A small image inpainting model, trained from scratch.
Training: muon at rate 0.0023, batches of 128.
Rows from block 2, named by matrix and row number. Rows with one number belong to one channel. Each number is 128 + 24 x the weight over its row's rms, rounded and kept within 0 to 255. All counts start at 0. Numbers have three digits each. After the name is the row's rms in percent of the matrix's.
# convs0: first 3x3 conv (model.enc.1.0.convs.0.weight, 128x128x3x3), inputs 7-13, a 3x3 kernel for each
# convs1: second 3x3 conv (model.enc.1.0.convs.1.weight, 128x128x3x3, transposed), outputs 7-13, a 3x3 kernel for each
convs0.21 099:122126124107142172157155122099116113127108105165156160091126103088093130151132130142121112151133134143162171155137097151104103120116098126143139124132132111133144076125132089113154151131167
convs0.22 103:104122152095057115121102130131124104137127142111124150065115089093129109110167085140129079140121142133132124172134116157155131131136128105116158095090121140126084110106148147117145160139128
convs0.23 104:139118144116110128127132095103118109107119073150110142094083135121101142157102168114138114157126144120083142134143126149142109147110129125121108149134136123113151115116083090119067141114132
convs0.24 094:101125138124152157106129119165103089141133104117142084075071118090117154160163172164141135164120141155151144116118133107131127134140139119141125106132139120138147134140171101123114160158065
convs0.25 105:130102123148128107144114108102100121142087115152138136145094113122124165123118123111098116150134140131149164154141122136156143133130149111157127117124131131099144106114137107133095118110076
convs0.26 101:129122100161140137113143122135118086121120129120154145124125107135176164111139164140134128109122121129120127123138144136137124129134115131121133120112097166215177124133150108133140148130104
convs0.27 101:118129108135139140127145143188132100156148130138135102122124107105117129105109110121139134085164168107172152142153161129141144127133121122133136160116090168112088147141126115124116105142125
convs0.28 094:122125136108107126150141144129136127147166158116142143114141160134118127129110116098110127118091095082073079140154118144148140153126115113123128157156144129122100129141139149177146102098134
convs0.29 107:078110095132133096109122137159130132112112142112099136114099130122101118127116116147113130143128115114112134157139112154136142151152143140123139115107139146134113140140085127106068117119104
convs0.30 103:111129099124100109133111095122117105105109148088142132111104133134095122128150146130127117093114127100139125111131134133164127136154129137103141112131095106180097113121109105155127116128136
convs0.31 100:138148123120128103145145115118120134127134155138103131112143161094127127127146138149122126111082112159161135121146154120126117124142127142130145128147152119137162121143122121177118086170125
convs0.32 094:125115129153136139146112098138145124111120113136151125118099121100127139130155139135129103141140155150130132127148150139126131117117119165121149138112133133124099127111071104092065130058048
convs0.33 101:081132110115123140104180167142140111155144105131149146123143167131109125169139149121142126094085112122130133101109139132128137139117107110149117133168130156174162117129152154160180111085172
convs0.34 097:104157170077136140082099147119115099123108125136125130101169168092112157130124111099115118100121122124119129151156144149144131143147125101114131108119132157164136102083110106140149109123136
convs0.35 104:079089123119118097144101119152134115168108105145127111138141136125091167094096122123158126114154141112102080121127134108117140113129113122158108140171136128131089143131104188130105164163151
convs0.36 105:118132119105095153136151164081105094093142146174168152113144144141123126106138150116141160147154124129119128114123114122130122148145132123137095142170147150136139118123123154163147158137120
convs0.37 099:125110072119120134129119107154130107129109125146135157126142133123148132140143161124106095109110102163123117139116109128121122117136118115131108108135108134156122130124125127126149106125133
convs0.38 093:122131119131098077187139147126136124105116107116125095124185152171204191146190147145120139129104123162099118140152153134147141122139128116141132134129107108151134116154136135120146108122174
convs0.39 096:129111138139122128170121160116125098100145118129108089122123120098122112106123130122084111129102090113104090113134125141163134108149137116099124112109111122100104153122121124105083098115104
convs0.40 103:135101145121125091118126130127140123136099120132097125121148101099130112105129127142129104144149132111122131124142141141121108146134103115131148127095178116090149147132171138080100121086128
convs0.41 105:119106113131095140114118133177108118158116129158096126128105102144089124151083133118125142102120124158128136143133123144121120145133141132120082132138086118129101137126115146109131110091153
convs0.42 098:129138136102144134132153115099103134100123130120128098149120157105137184141148120104119121105130144124116132133141108125128118130119125146134136114111096132083115175126123105113085124136145
convs0.43 102:126159146109079090133153118119104125104127136134152142144117138133133113162099108111099123091107111110128122134146126129126129118140147115110143137092130176109113147108141127099115216145093
convs0.44 098:132132090165164109144125075123128129089110183079123147138125138156147164144127151101123125103109124092116149127132152105101149107100128108147148073178149086165125128136156125140156087112151
convs0.45 100:127135133123135126134124139150169115130199132112156127098121122105146139135163153120149109084084111148131098145155161127143148132145157136122119145144149109138150165117110154131110126142116
convs0.46 094:130127153118117141128133123119157169139120108106117099140146139137118127133126104142166116129107109127131134137133150100150126109120132131121096123132094128135097112118186105134143083118077
convs0.47 097:115112097172147109122149136131111117111129139099102122099107089128104106136144145148148127082121117125109107143109109109121106120126131129119142120128150105098122101103122094088113105105113
convs0.48 096:121093092108093098131115112141158118155186098128166108109102086115123106097146101116146130103150154102131137149133103123118123125141125151166086132146092151144098131120128147132094134114108
convs0.49 106:092120095148117105118115117135099093138121092116149137082109150126132140123143158166106101132151113136131146143124107150137142140134134136125117131117125166157119072080147088067118100118141
convs0.50 100:107149135131136125084110117165136112167139148097099135117114111140090107125098131087122129095146117165155123129125122134125113112156128134133142142136146097145133118143158154104135118128179
convs0.51 093:148115110145129104118114099151126111178132115176137143126107113171155130147153139170131119148138129130137131108125110129153151138141148134154154121135151132118171136126109146136123166127149
convs0.52 099:112130154129153140106111123097127127108116119142129147110138159091118127110152090132115110155122078147114156156134121122123130127119112127132122121138115129141128121114145140098142157138129
convs0.53 095:085114118107135121113134136159142128140085085118096101122133144140140120124120137137155148137157136129148146146141128139125106154127117127099090121112109127107125160149150124134158109126138
convs0.54 106:160147141159131137164136104120142128142156109145137105164194140110100103105120140158108091115101117150136130101127133132132113123133118140138135141118127120109147122159145130146115143114132
convs0.55 098:132120094078111118103106116122158183072058136081062113132130141123163154116125101126123129136096097173132108124138124115117123129115117103176124067147131096122148119113143075084141110082124
convs0.56 092:103126114143158141153138137136174153138146160140131162102069105101139102134132099130129131112111154132104124115140161117158146126130141140163116122125128114120118085089068102089110103145138
convs0.57 107:132111136113098147113105137121095116120110167111118184091099136095094148138146148137134131117105131160114145114123101100098117096111139098137111091126104108117151132134130126128144127153144
convs0.58 097:126122135147141144155123110132087124171137109119071073181133139140136136141123118116133088147134085154112075138118132121153136158154140146126106167154126164147110154096086132114106110108111
convs0.59 089:123113133122127146118144186111090137121119148141109143123130135113115120121140131175141127196075083190129120129125121112112107152145115147126098132100103146145117102108107094095090087117125
convs0.60 094:126142125126122126135162120107097114124115142132109108124142132146157126141136121112122156133116152163131145124141137130130128129121135118141107139113155107145163128146118154125180077061184
convs0.61 101:109121121125122108122136095152170163188160105188147101151157146120114132123111120161142094134127080126112089146125147133146131131124074127120147129164159109099100114123175114096107071119074
convs0.62 112:127131125118143106139109114131116081137112116094110168132109109126149116132135154150144125092106133080128142123129112118124141113127140120086115105109162108154134123101144129136145121109135
convs0.63 095:128119135136126137109133124117109111147126099130126132123174130124142155132166140114097116130140141129130129121106123115135133126167135135147126106121149132145167131144139136130105113131151
convs0.64 105:128142108123134095113133129129133118139150119127150142129142064143158124122119141190127102148112119124126134137124142141132149108126120104127126142125128118136107150136158130111158123135121
convs0.65 097:123132142148140119124113103136133156147155147130133146122120113163150115153124109163141105120094105162163151139133114101111125129126136115142130102129135146140110092071090122125117118114163
convs0.66 102:102110127134127131103097116125129111157155137150159161107079088139122130138143142139151146147140140118139125124129122133135118133142141119149116130106119139127148106151127097119100150136149
convs0.67 107:109139135148131135129132134133087142145128121170149098128146139092136123142147122111126157144111128146149108122142130124127140144125114119131097131109115152103136112142135104086171134103170
convs0.68 099:090119142133154155118090143137142115100116119171149124135129141125166144074108100169170181125103100135157135123158130115142121148156140099126149118119144129102136095128130144119113111094147
convs0.69 092:159173142132165142128156119162137155148144150136116147130114087085131118096108132122097124118112104111103081120133145124135154133127143138153141126139094141149111156137160161121122106101079
convs0.70 099:160118083156118099129149126108113144127122125144130125185149119200142135145143134117084103165144118124116086117112124118127164107133135128139159094136131095095115076108147076168165153193182
convs0.71 107:127137139129117101123114124112129137151148126091058064153141130181157109129104110120098113123090096093080113095110135128137124122145136110146135120147111124127114119099102051063142130126073
convs0.72 101:148173139098115114123135141102102110144138112110146162166159144158159129128108147145177124122171194113139154122125108126126135118151156119145124139128113126105111141151134106133084100142084
convs0.73 100:168125080165122093159138106122173110124182094128152105121150110146148066147153120126101104145121116116114110103107114102115125126115141113139094124128114159110109132150139141140100144122101
convs0.74 099:118107094118130097115145124186147084120155118105118123134112136154124113124119128123140120139101149110087149135144134132137146122123144132149108163184137107143149149118114126162113113134148
convs0.75 099:119134145111131118127136154141122118148149149114108113138111147148115192137108167127125117141154128124153147111126150128135150134134137118077090167124129134103106093118126107153122117146116
convs0.76 099:113119138134093128122085114145167138146157118151145103153115137152109121166129097089109149097105113095127128130118102117131119107146131116122118143108113125121099086105120118140087087126086
convs0.77 106:114109140127122096127139116149162100146147127138125159160151084103075093126154132106117124117112114124130106130119114115129119126113123120132137146204144130104115103121159133169143122128117
convs0.78 097:121109081110098082162134128099119136114143155155161149128104115128100119151160171099118151107135134112149141129102120142103115132120135113101117125117176151125158122091094110098097127132142
convs0.79 104:113100114109122116091110109130170160132120156168130153094126168091106173130096143126106143157101121139148145120127108142136110155152127130142158126123163114132156144117068103116123144138170
convs0.80 106:116130105097092132108124122101092132121131104108141115127111150129092116140118111138152118131094104147106132117120130128119133114127121135123119125128124108128122114136154140117077142115099
convs0.81 103:131169119112162153139118130155146144121128159116125147137139147130144125190135107130150161140122155131126138131121145121113094110101117123136111128139113109162122145149104125095103090166178
convs0.82 094:131113115128121097126114131117184134101115077137132109089164118145151136160167159144127102159146105132115095136152113132118107123137120140185163144159111127118139120105104127101121118124120
convs0.83 097:120118123124130123109136111130131109151172144127174151129117087133144105139142121100097123120122126094104097143153144147130139113140157104086113114101136143149172085117127080063084089121145
convs0.84 093:107099098119136140065090103154161112143151142136160155111116091118165103103099115151135132095131128103110094102108117100115113115131141139119139126118141155135122115124131120073100157120115
convs0.85 103:076141174131123134117127143140138123135127097143128154108074121135129127170147139181140147088101138110085121147133118156128131123113152113110140126143137122157119124133104124165153134144180
convs0.86 111:098134152104132146103135107087143131086134128068105087139123160094090105159136168105151138137130116093131129128158155108150139106092108142154135127162153142115129106112102080115083091094105
convs0.87 102:133099127112158186131141136105108172126100162115097127080123172088102163112130146103133134117100128123130126108124121111115110122141118124128134124136126115137116143131154074128149075135159
convs0.88 099:154129090158135104162114141117109132139133128161144101106146127117139106107104096123123112127095078136142115127128094137161130137133115121140131149121139104127114148143125151135117122131104
convs0.89 097:079089087114096104158148114169131123149136127134145119154100131142121114127120122121122097116128067132152132140126122148138111132118085121117124111105150122111133116119151126137143132096112
convs0.90 096:127108095122165161146146136117094083152103084118127114084132112141130120162153169109113116093085116096138106102116141100101108130109120177130133148142156134129154100147109103093067103109142
convs0.91 106:121089127125093126164162119139091063170172143133146175097092089166154099122174151144134118140165177078070137130131134124143138119132143117103100118110111155171149152071089143099096153124136
convs0.92 098:118133150159187159112106105087128125109164173096126117122094101140139139126121088112129136138116107122141134106096097107099097106123137146116120125105122175141137109084130056077129117147143
convs0.93 098:114131121130146116151160116083116119117154148113143141129155138176201157162179144145142154123114163132111110115135141103130128122140128116144134133137136128124124089139165139177095148134108
convs0.94 089:137176129097102090123094126111136128117111090158129104121121093140154147072112110115098094144123125155137146122143113144140115123125131125131149100111125138107140132142182123127152116107133
convs0.95 105:128129102121173112076167140141148129128140133102126163128140128107140148088138137154148133105119120100141134151139119144136140140110096140175116156161109140141103132146149143139089130112119
convs0.96 106:144150091150129097061083089107090089171107088158154111155127139134128117140092137092118097114133089104112118102116130135138127147142136131103115131135131126067135107131110121091111155114110
convs0.97 100:157135120120118134131143108160135136155135148101122142106151161130125106113140125106106116125127135170126093138148146138128129132148147132137089137110128118147140137128142130109134144126118
convs0.98 101:103107095154139132129118124118117117093115121104096140119103127156161158097086107107122125137164120110100114137106105130140146131141162156150130096106107156148123137136090123103108150113097
convs0.99 092:097108098147150125103154134126119126126106122087120118091140096111110119121114134144130102134125112102106098130141105127142136127122112090127126133145144110126132141150113087098093106123134
convs0.100 097:116124123151182132115133136127109129064088112098140144128113114105098086110123115118102096132149099116157149141123130112114131100099097141103107161120114165135119134143125148154127139154131
convs0.101 093:092103128128135109128110094124092118144124132125128090089149102139167150160154150104079118142112103160125083118117130124118133110135099100103129120084135122123131113079087110150105116140135
convs0.102 098:144159175127119132145121167107135129112126138111168151164135129159113155163105168131150133139146143153136136118156135141183122111148119137119117113129089135131097159155166169120087140126116
convs0.103 093:110105139097091132108131165143134148131141140132148124174166182157158149102145139101084127118099114113149130137133131122124117112124115138143104150145130133157149167182150123144138136130140
convs0.104 104:091085121144150126111101113158151120111126121123118131157128144157120112127101071140123094108125096127093100122138130121140168117115116130099134122121111142162142113122110131142099108130093
convs0.105 092:154112112185136079150123162142087105150112113135135163149135122107105104135114073129116128158137150150116155135121122093116100109100105137109123108094096122120141136138105140102108085123148
convs0.106 104:129142143098080111117120158132139127154140115172170141114114087120092086175173145126120100135144144129134142112121126135124103113140123125111141095109146109107148158133152136128144093102126
convs0.107 097:124099077152150095155117102127111113141143117142156128091101130135137155165137128126107144142164179131080122143150141135132160138122130123117088128125120146121109148104086155134115132109087
convs0.108 109:126148120096106141121156131146176122173101091086069114142149136119105141089132166137154109087091111047112146140164123141149127134128115133145134153148122117112108127143138130145093184107114
convs0.109 098:112114114093120112071102128150158130132159140153157148104111094132129117148145112080092076081100080131135147140140128141137135154145121130140127136150139119147133139122086127150141095127146
convs0.110 092:124142114126146109135154102091118144152133145109152132092096142131147118154125111116080108124114150140158137132119116151145148144132151137110096147133134106147124094130155085120170077141194
convs0.111 106:146126126085124135145149126134124101118116125138184174138121118114098114144157139097120114127143148129136112139140119140129116133116112119144108113163134106130137115073102124147120065073128
convs0.112 102:119143131102135107149155123144205220117118125105108098148145203119106103134110116126139150103098092121134122120123125145140151136136151120156142162170148110118126131154140167172163146131136
convs0.113 113:094119140116141145126124134113084096069114165090135112113117130130156142122146124112135155095131142134143144119120141128135154127141142100110138120109181113144135116133141088115118102156114
convs0.114 103:126150142112159147149135115127123093160140090160153102159129108196114091156126118140135114184177125131137133150132142165141128159170122117095111135086110142094103112159153147142108165124093
convs0.115 105:071092100116129120123112098094124150149169173117144135098102104111107107134138124102077084055076090080098087136139126134140143138143145083119088093140104124133108132127147144162106116152147
convs0.116 105:111089112108110143115160131184157144155146109130133114163104096154141121088130110131069118129108120122142117139101098137147109132132111145099110105146149123168157136134126105119110109118128
convs0.117 103:082114133098109121144118133133138091113117098112138124121137119164147092113129114118106142156123122138100127128135115100114113115132113131131130122121153134155147109129137138208148106113088
convs0.118 109:111116105126120134144136134106118111139137123117132112126135117141116131136148123099119110098101135137114131113136136096114133120114125109125114082152144101096114127151169133127179134104125
convs0.119 099:158111128181124109128143125115097107120127112146114117091134133128167178144181150129168156136148121164128120125144125133146123111149140122171164158159139161113114108109092106138130162203168
convs1.21 095:124118103125125128122150155165181169176183190122139152121125139131154149143155139140135122110127112143150141109109111166141142204198174103127123073119154094136123161152166139150166094099122
convs1.22 107:123111114125148141129122167128092113088108111131088087097113113125127107111112093108103116127129121108110116134119120116111126121109120110151153093148125063141110117156109116143127127134114
convs1.23 111:112136136134146099152107120134152155146147149119140114148126120137124129116136143155171159172162146143142128106151110100145111118117120144147111161112117148141126134139140133116131133124131
convs1.24 074:085142119124139141127143151183155115150136122175137130066098119083094107115147145132149119106118086082111115122145139166175150158142104133141141101169172089089158169116151143083123110100158
convs1.25 100:152150136136121148168155138129121136124126117149129116134118138138131093122130141114104125134130111142131119090087120157089091134152112090110131100156133113122102111101143109092081129097098
convs1.26 098:096109121149138109106103110135127096152120126160143146132146134174144110112138117132100102089140182118119113132118130123123135130106132116097097130153151107134107081113181147146127123116132
convs1.27 092:141161150147139159163147140132112134114118125120113124138146114141154129135118147087102126151137148123144156137144185127124147104143155155137119145114115142123137123113139143129117126136130
convs1.28 077:142139143137143149104118126150142158136141141127121131150130168148157198112094121163188185104127145130133136165138110098118107123149118151138127091066092061102101167152075108131136154138132
convs1.29 105:113115114124120120126140144136157165125137132134139145116128153130146166111117122141100080135091073165119091107108123126128116154172148128132138118127130132139130129115092112091057111093090
convs1.30 100:113120092131135066141141092142132143141126125134129144106127173141097121114117077131120113160143086145171119141115104124102131148125158147160098170203081155190106151108129136126164139163161
convs1.31 103:153147124160107099137141173141139138148153125156148094123140139085144138063124123121113109138104100116102089149141175128113178123130141087128128042119145055080127142150149144124129150123156
convs1.32 095:145126118144129146122136148106124123133124099178134133159151130124122131137126134096075077137108089098122109123113137177166143163156144100087095146132113079109103190134062198186191147139159
convs1.33 103:127174153147148130143102143131137162159161153136125156143166193100094165109087123156116129180133113142127132127148162112158161129155148122122175118142131135152146116136171086112133085084125
convs1.34 107:115119133118117133150132107144154117120123146134123127136097077150174117109111119113176208088146203101108153109132182095088139094092116127131100102125124128112089116123111127118095132127102
convs1.35 102:131116151146161137141180123113135142139151145127126150130121123122117089094081110154120145110088104127112086162118155121127158128132104114122126163097094187160140162127099115087125120103105
convs1.36 127:114127129096091104108115121180149094170147106109128143131147163154171120136132122145135113130127099094130142148123116127105100126126165121106081149162166112108152127142178110167221117127137
convs1.37 090:115135137140163176143147138148117155116147178108122145091056093122132146162157173146145123139162134121180130111126134109111114119116131161117133117133139127143146072110185081096129111133138
convs1.38 094:142141116152138101149142131109137146120139157139148115134135093141148126125125121105121114149134113151140114131143140113103115143116112129111108154139132138120096137109091137119100153142118
convs1.39 092:153097120120125136148138152149134135139112115135092087078118148115163145111135116114095149116088115140110132149125114147100078124122113141147110102132125136139141112155174143107098132126136
convs1.40 105:119095105133121070124132155134116105131109137100096131145111103149173102106119116111152125097165146141120147086080115041081062083122129154101144202071109197089085116092124153114124133136160
convs1.41 099:125153139133135142163155144145112105101124088108096113147132087120131131128124127059102145084096132149127096120125114143115118102081128140122145191158094173170129133151110132130121115105099
convs1.42 119:153107107117097121133139164113137133111135117136135146181140104136103120142123142113111128134115117125114096124130160151142126146113117056114137106167133147125114122133112148145142140133126
convs1.43 104:139142109128102098126121116143123156123121140147159159102104092079140170117080105140177162146167116170147102143103082100097131117136136133099142157116149113120145160156119122122099135126117
convs1.44 097:124144143136129113146148115191161132162116104142113132151152151122099148120085094104102098121108111148127114125139133124121116135115137139125093185145068166143114157173138159149126129133144
convs1.45 111:119117127098081095119143158120148169109112146120129132118137176105163169122153131143116116160150115117138135138149173105128155159159171093139140108130121093106130123148130122091096149112114
convs1.46 093:088123150089118172145103135108125131131116139114108128139135136161109092098113115141153133112123123057067090094147193124138130168162169157120127178158126163130140122168153106107085084117105
convs1.47 120:109095078103123096116139139102104122109088117116137132109140158111143124102115109145124134120092116126107120116090104129127162191197185120102115174151146158126131141143115166201179116157156
convs1.48 091:148130126163131116159162127121111161121120148145122142168158160116151162107137143109136118132139117109156153105157163151151133130117121122161129168118148172119133158137134131118100131123127
convs1.49 096:138146149151129118132125088099119120117178162112150150126121121121143119136154168130118140094114120125166138099137167105125160137152141139107136170110129163124134120120121133185155112121139
convs1.50 103:141123123120136181142164113149118092086099107160116105189151118173180114163158172082118142121115119134124112126122107177122151127112142156145104155177107116143147092120112099132086094083118
convs1.51 078:124102106125131167167156153100097103157146122149131134140138143159111102121103101112143138148117117083094135083110129144124117176116137105099128125114142056061145130126103139124153138132144
convs1.52 117:132122126098112193121174225123131156149136135148132136118116110117108100086099105123127099124104066153086078086106140087077099103150149110106161110149193108129162101138139131104067139151154
convs1.53 080:152144162129146175121147171090104112106111136105118121136164123146180165114161164084144136108123114128113094106102117133114125123123139112128137189138155175135127118139067112156122109135128
convs1.54 109:125114121129139119121084105158144122132110105138098094136132129157138118116108098152135146127136165101125132199205186175186162164151121160178119107152160104131157163126138109100129124115109
convs1.55 080:093089091123152112111156154128151138088120136108101103092122155111146161071060104105121117125116133137065073084096120140108117149154152146119120216172114180197110120109109128136122119128157
convs1.56 089:096122105094101131147162127113116111120108145118108131098123140131162136119117148081094124115139126092151122091090115131111141107131168100118167137119142113118096141126146119129143130091116
convs1.57 105:117151177112119132134107086132159122110150141111152161105128155101148165092131151124138136139168175124153167143181158139143136129137132161085133185106172151117151106115095124134122111137162
convs1.58 087:168133108137114103141169135157121129162137131126131119108111136139154132132138127107099095125148128141189165108142186154209173147158113108074109047058131125116133167142109121116090119104093
convs1.59 087:144125125129094095124113114137144124156170141174153142143087064170176109139162109103117106123123106137125108161162175176158185159151162109105131110111142134132144150161092150132120131100158
convs1.60 098:139103091137113107124123136127147143136173170124154139125158136118156138109105134127135142134147109145135112149112091132100098097101099137120172129137161133100096106145153073106103136163109
convs1.61 086:132158151158154161124177185119094071106106116059099110119130126133137150099114142126119155134139160091148161098110141135154133187144153117103131071118106103139144116151136115112139113140158
convs1.62 125:138128141119136111101104126188172112164126134117110154180121122129147144107116133135128135138122122135120105136123102092106121102121113087074096188098120163118112127128124105087116073084111
convs1.63 091:116097080118129068131133160120123120125152148135145152131070105124077119112121132129138138136137140155117138130150154118151151107114116131152122156142106130138107160125115158138131139139141
convs1.64 109:124128139147145110127130074164136132153121128135125123128101099110166100122137110126156185138180138143164111156157155120139133076124116134090147142111134161126121104112108123112081144107083
convs1.65 099:097103103113095153147126114126123139105104131171140152099157111100163137092134116117118102131139101192153111159141114138109123127099114167136154123137175101129163149142119111089084129125146
convs1.66 099:142143155110103142129181195138146141133118134121131153117152165123145162111133162145137157120109129136119099094089076127092090183135102114073096138162127111135123157159134078144163089120157
convs1.67 101:119126140110144137125140143134138162107126145091114142141133120130138132111134122044108104082116094143118108080106128069099145151172193142066104221113083221207088133155123116161111104144131
convs1.68 080:129133127111120148131147167084122145102153120137128120163207140123140145114098130132097071164162108111094133058046123063073167087118152162098102164089122134076140104071053104112130141151184
convs1.69 089:143122124137141121119115111129144166106111143136098115141146127135169148143139157116128102141113114127120134119116101119110087086097105146155177170171144171157124141144152107112122114117147
convs1.70 104:127064071127104087139153123146161130118119093147115102118123119097178164081125135144117121123123138137140136094095138104101122118110117154109159143122136117167156122088086116116132137127147
convs1.71 124:120163184108114115113132123136106082112147113144135139103078073130129137106142143118141121128145116132151149112139135154181150181146140179131141102140169111127177140131129129159191119124164
convs1.72 116:128130112090097129112157221121126160101083127125161130125159158108153125120110079120100101111116089132114097140114134116099121109096106083142161135168192113148172087123135116135148128125131
convs1.73 100:125147129151115066175103077147121109134131144123127129176150137114125128138108111127152175135146136153162137124110135100146127123106109150149107212116121162106086165150155157131131102106064
convs1.74 093:150117110137119132184167152110119122128183172143165147112124146124094135112081123148152129130131130137133158119142137142148124118089103101141129120097137126092104118147143089108089118121132
convs1.75 085:123116165091129173105121125117168153143129123130129118160097134154107140140079091130102106136111111127130137165162142130094097095093116128177137118183117113143137144101118161114140162107160
convs1.76 117:135135129141085066157146118171124136126104094101126129142114096127151116104111116133150143186186159141159168118141136121152136157133126174146135177143150153117138170136145134133096140102094
convs1.77 108:122139166119111171123142149114123130156117146136181163125129114124134131144133114140126131152131182157150114161146156153146120148146146120135115091081125120103107160182164127116148108124111
convs1.78 082:109103103132187162144175123132118134122130130112119116138149070088159106125151132109123137092133172076129150123091083092107110122136114082094106096154140113152118113122110148132094138160137
convs1.79 106:159137131149161150126165132072063081120104091161129095120109109117093120105093120108124138120109118146152123094099088112107111080075116108119165103147120103122082139143114130124109132140171
convs1.80 095:117135134119119152122143182101117172106107140135098130169166150143096110095108092086079142116109106087104128140134136123129125142128123140121132184180159162149121114134098128155138132107101
convs1.81 108:134105115133101120129126090168143119149167134173153111086136178150124119083126157128127129133149121117144096127139157136147158146123146103118125129191151129107128116135151131112112115129147
convs1.82 081:122119144100112158097104121088133164096118115114137128146138129155118129150139131155137145148121089182132079165134121117109111112125126106122162113125120058163130168168169161156137123142125
convs1.83 083:182166145125107137137141155110136158135184186150147155095152153132175188145152156145158109149146121175166136153160146136129103115095086121169172124134117156148117088085090151148132161177198
convs1.84 114:170142121116108087145142133110103127094108112167144133090091102152156134111142134145145145096142139120168163165138124157140110112106082080101113102115151102136119120102111145121104173133138
convs1.85 105:140143116139112114156150156126086103169118124163144114096128110139112082173163122127150139091180166088125135138129148095127139135169151142072090103121133109132127097117135122112072102124128
convs1.86 113:113124126117160146124190197115106140098098123082091110121118138178146107154140135143139123099132157146140144062122147182164138211176114086098103112202154098190159120107132108124171125132148
convs1.87 089:099124123125133107149141091129158155090110145098103126133096093181119159148163147112129160114138147144168156133121167164171159145130157145127153151171142118165144149119139111088104103123137
convs1.88 091:157111144147169169127096109083104139101127124135155142188160163142113122100133110116140144140145152150130139132143179094113149139135113127134149094120131116090109125155173124100119122098082
convs1.89 086:117093118157158162143168158134127121102126152101123151137135131127138110104124125125141089139181144124117131142128127148149129109129116092118136124143151101116135135135102121139130119144159
convs1.90 078:127122134143152185148124127122137145106145148139138157130154092149164122136131147129122116139138141115127163132129165129125164114154142119162124118144091125143119114078071119099117179205157
convs1.91 114:148149153122133147131156190144078095104087056072080077115110133135138119156153131115131118110127098131138111099081086091080138138113120096077104155177122112161111116113129110171192146101104
convs1.92 091:126122135095093101119113139126104111110114120111101130118144128102135122120146142124094115144126084153130114132085071091088100083117153150120105130119127101105084113090083157175127122151118
convs1.93 082:104085111116123114128123113115126139119105133134113141131161140125103104109117115144152122110120113105121089120181159127099114137105153116124133171130125125128093139123046150088086125151156
convs1.94 093:149166156112124096109103108103137175092112133117095114102089074120125126133117096129111078130127110164173135137115111128093111134110112121153160128150115111111090167125119137120112128109104
convs1.95 113:160129120127115111156156107144125142130082101113109122152131134148133171125122110119087116155126104100099106150153138164156127160187143104146105121091091151109103105111105108122135142115147
convs1.96 102:142129135141155113154183159134123131131122112136136129126098100138115090143145122121187128148227219118155194167134130099092096095107096143092103131080124146104110107115109114092080167144115
convs1.97 087:134154132102151111123138133109119126079080108126105112126157157149099129139110114168146132129166132130145119145109110067084103101115116137129112116160117173186125127117121148119106125123099
convs1.98 099:115120102104087142104101103173129140145116142125144136100124157158121155125147160130111098109097103091117102081075097131135125143135136117133160121164214096140146145148182149155167130115138
convs1.99 081:151160137151143136112110140102092117089087117130126137137110147108069109100121114150202130110161129100140141130122109091125127119128128091107143144128132108112153163086096140151163142144134
convs1.100 095:107110147111123137116115115133114115101126133100113146143146124181155138126169156151141105163165142126152181127118136120132157145146117132143154132137177072108135089118148122124128150124124
convs1.101 083:162142137158133133125123116124140177131144118105101105116142150105125130113128098124107105155120094134147137134118105120124107129161103113109173108129146105106118117115112112120125151144148
convs1.102 089:117137148149118131108125090100086080104098104131125124109134146123153124125086113142119122139093102141131107093154133112101108116089129139102106148110072161136085157132131150117088124109105
convs1.103 085:111126129123132173120126133090074101106079085119106118128135124076106126127105127111136127144116119124138134160136148155142088136096086130094133138097130163097112132105123107113114118111146
convs1.104 104:139163146138126114122109126170137098127122138148138153156161123177147143100090102133148127098124134118110087145132107111097073089089103193152094200123118161166122101138191107121088108087098
convs1.105 087:129117136122117109162147141123150164122168173153134143098140141144157170141168155112092096123135091157154123158133150129102152116141118180156126158160133160146129114134109138123128132113128
convs1.106 099:140120123124131146122140160149113103080059072129114085133113143166161158149151142131148090130151098127154115094091131144126123116100109144143122143148125121110155128143142129136121126106113
convs1.107 113:150130110156145127137141129104064088124095090127113112112131145159141130107128133178161136163198145127148126130139125117145104114113099103120132113149134096114065120102068147126103150108099
convs1.108 109:120138139136135116149140109117154116114104125096130128123154122115107119122142112135138143134117143106161129111124163081143130194208153138120120121095126096119156133144149115116171082082091
convs1.109 110:119156171107144163120130171085101127094112127090129156141105110134171167147173147167160098165166138150172175152125116146120127136119118050126140055143166040104151132160171128117146154136153
convs1.110 096:158145124158140115138133132120129148088120175115124133120086105135139121139104161165143131110110133154170140095123126154138111078110104092102137144108144147121118143126135134121134099097109
convs1.111 136:113143136127102099101113132128115106139111108142156122112109121148104100118127130145128102112111116118141111129119118137153160134126117160136134130157190109141172155141147145144167118129143
convs1.112 109:098123131089085077104131138086093113081075107094070119126151149133110105158155133129115089126110067167129056092109112125133102186184142106112103100083094106142123131126115092096127101077119
convs1.113 104:123134146160171157109135138167124092167113092120106106144156141135129158153136151094094138119114147126112125116130120101117096092106126177177106207167083211122135138095106124099114087078093
convs1.114 106:112059081130108099142139109121108082099104100113111127133129132144126123116088104145123137142149170126140169094090127102125093109146104114126083171130120142111137110102098137102107127105114
convs1.115 127:141128143134155147183165117123135160127113122141148142114145140126112157156149148122122111184185126176188139159114128148127113118103101127123102088130156081120134144147120148125102166112087
convs1.116 099:125153124117117105116122079161124096148149138114109103134135117150085115138123161135164128176165156122139120136183189170184146139116092109100079144123124172121097105104138144146151133140121
convs1.117 094:128148154143105109116109171143138093190142164134154159123090109075119116110153168144134141133105132119090112148160150129128134124091107114127119068127193068105159150128140111116121106112134
convs1.118 141:137130097151134110150110078135131134107116116132082123144118136159141114125088101087120107113104073190128108068086128114109134105089118122159136154172131170156089121101131135115099105094090
convs1.119 084:133087090131120112114158143154106121144133144174188139109077066120108111108149129115116126132103099156121120136088137123124162130125141116136138100158140084115067056047076121123124158157173